From a checkpoint of a small image deblurring model.
Model: 0.922M parameters, arch dncnn, norm batchnorm, activation leaky_relu, depths [10], widths [96].
Data: trained on cartoon faces, 8.4 epochs.
Rows from block 6, named by matrix and row number. Each number is 128 + 24 x the weight over the matrix's rms, rounded and kept within 0 to 255. All counts start at 0. Numbers have three digits each.
# conv: 3x3 conv (model.blocks.6.conv.weight, 96x96x3x3), inputs 0-7, a 3x3 kernel for each
conv.35:106122128146142151099153147179131146156124131162155147150148146145127156155151186109156127110129100124097182137121110084089130113115108127120123121121115167161129120148129149150120140110142164139144146108128162089136
conv.36:158147191113119219182190158053114066154120125151151109086118115091144128127162058142110125142138096170132127126154156134144126187169169146193152120153146121058081161150148128074148107132093158141150122100146140143179
conv.37:126113133132126122147118098138150151154156133149148103140150132137138139097125143132134149141120133133122088149174145173186135159143133123133130137130126146145118121137133132150122118139142109153120125150129099124120
conv.38:103101100114110139125127123140163172105192137142180146114062165083157189120142091104097143082129127104139115132145141127139151127150110076135114132147122154122101068083070132118108143107143145199128168114128156173157
conv.39:155178150124148222125122120093099089110120114140164172118117105103150140116113134233140129202114157150119132152190141140144089141131115128093122158143157149130133149143130153177141139162119146113152147099097064085170
conv.40:125088071111163095116150110105080163119064140149143099116089097121084030082123121083145185063139146100139177118148131093094168121113128126088133103142128170109070137141105098102096113100113080078114087117136142084104
conv.41:069123111112136121122120140174176122175218152135192139153147176145129154133130125118120117107130176124084123102123159112130148153156127148126095151146128129149127111113089104151129099114082142121187156133182106121139
conv.42:081120107062153080112160140159120128186154149193160162177129123157131158169140119126107122125111135127118066078136144109123173127149151133134110131122098157146117146143117161133137106150126161159132143167116163160152
conv.43:153093127120101105116118151165109123179169142146144135128131109108112133094108120136129121152126112150113077117137125142124118137119100109126126143161145155140121130106124127123139125134133117117127143142135112117134
conv.44:128137096131161138130104136149120174169148121159126115134132118166107153116073136126116072164142086130133058165091144138098146140099139142116122146122184145078126155113119123092139091102098154140153139119169098109200
conv.45:132125130124122115120115117120140130126143144131153129120140141124149146116132117123143132112124122119125116119122096107075071100079108107111122105142116105118124134130139138112135132115145136121120132132125117125123
conv.46:173150191132126140106095119137103147097139150090120143179162150127140167146125181120135129114148120089150126141146127128109082115121127145142123132125112110093122144145151143132140148109126131131147114103099126108111
conv.47:097123124105133092135075060138170144137129171149115148118102163130173140117192109151107114061148122107128105123124121142121130139122137132109133102105098100133136136140137147120155161157142122142134155144145144167140
conv.48:136142130146152126130111119123135131119153136111128158127119108123139128108127096102126132143124128147133134123107121095038111110102126114129127154141127130145100127133130105136138138149119115115145135159166152151132
conv.49:134137086135078116127102139142128156139082130134161138118130107157175101117133071094139145102126119121128166123111114099119110099113118115137147157164109106139139145140106132120095155158120108138154120127156131147149
conv.50:160152150234097162135132154157119139169157150154161098145116202131071188136098125137093124110137127111175103105108130106136123125134133125095143156089157138120135143152090173112137165120137171139124142109141113151126
conv.51:176124133066115202099163170121130083118130088085041092128158157097095135157149131155151139160091176099143159112124134127093117078066122135092133128111145125144150115124133168148120177124130133134147106121119108091099
conv.52:130118131087101124105119129127133142117087114120083141124137120128142119118130089109133098088135110127129131137140137137137146145153134118125107120123116126142121161129144140139159157145125124155124128107108136139113
conv.53:142132114122165122132149110136133084119098110154133129188145080140101148118110106120090124121129064113167075138150161115093141118108146138107087163134102115131135119136100136162113114123119107141132176114123126166115
conv.54:130110110101123078101114110070060123106051104119130101120150106074149145102137161128117188124129100131123082120128092109110127148136166130147153137166112126140083134144142150141171139099110103136161098087172129152183
conv.55:135117135127120135154140119133124107116118102148141146131126141132117135103122140118120144109118127120126140130115124131141139124145149134128114117125109124131113127115133152121132124104121138117127142108113137116152
conv.56:118170162117099233123091188110135122138079133140149168141106109127091126163144128147140123153147075130106101132134120137151127124127094117128131131138174158123145105141123162158059127125090132148111126121120109145153
conv.57:129153099150138091133116141127108102124114106127152137091120145144137115126130146128143113147128121133112122121152171158251199162179134129146089104121097112151133110131120151140119136134160136134142113143106126133114
conv.58:095141113132140108108157124196178128119125181151167109117098185133122133152124146118161114153117126112118149134126141103135128144133141167116153103109093184187169132107126163131106178154132110143137140148116174149144
conv.59:153120134094130157107177140118077106134135124137154107120091092131118123129137146114098122112105171102143137129128129147145117128116136134107103104108119152170150155135095146111085120123135131143158116120114131121112
conv.60:108106077119100128101094058106146206121144097102125085138138114137128115039163062077110115119116117078134123118124122117141131112138145085096157142140158142138162060087074126168076066131079133117147158201140148174138
conv.61:109123107104172108144140097161171095119157101083090118129114078099174099149101128121179154123169178134122124138116132149101104118127143124094139114142149135192176128098142125123135126142141144140149125172090158122084
conv.62:140122140138153121133135104144126144116133138128133152143148168101102189129120165147125112153123093168130120102116123117116098122094097130119125115148143108150120133120106139104112135126132137092107113116122105118095
conv.63:118121116128119140125108157136135133161130140149115117097126114127134097147138130120125127143139128143126135124107129099105141121111142120104121131134137138145140140129113118108113113108137138175155140130147125117150
conv.64:105101094179140134118135143136104133099097148132115107137126122098094109168115115158143129158137176114161162149091132107120130135088107132143093165155138134118168136115106102100113095113071109117146094137170116119168
conv.65:163141126158125099091139042142134135160122129073105110124165118106129104089089176155121155121132159134071155154131160155150140145107131095126080113144065095100054129117149154131143127123179102127135163113152170099095
conv.66:134129151161148149127136151137116123130140150116125141149170160127162165107103123145143153134112129116129122117090122088091131128127141104087107128123119119126129121120169115126136122140126132146138123145119134136118
conv.67:115144132142143120139126147152159142117095123138113134138149133111117115119140119088118169146128139148098195137134135128139143138141104146158116141154112140141117143150119142158109122153104112134137105112087140137129
conv.68:064063121092129139118090093134132102150113108130090098077086111101133142133155073117147146067143128103129147108161126118154159112127144142120151120096134151114132170145116097131128147121161122141116115150114123110110
conv.69:085133152141077093121138114142160145149195158115140134095082204115108132137099140087137125117114119164117147116125115139144114139143116073047069132180172137143132099112117117099145091144151157118099174165079158137135
conv.70:102138108092121112133150138151116116161137149167132152097156140043155134085128192096102138150145140147136127153129134142135148142125121122125117132133105103107153123102162119133151152131142148148167181158142131171172
conv.71:133118145161098161145138115129140158109145131122128100128105093110133130112137117126139184135127177118125205137133125140132110120127122147111133127115132110113123100130093097123096088117099151159079126131092146146111
conv.72:111121142156054083177108128149196167184176163130142138126154140118144164139133193120116104123135121144152123155182149119156136134139148106133076122119136143141115103143148104127144118134159138160136161166178135112152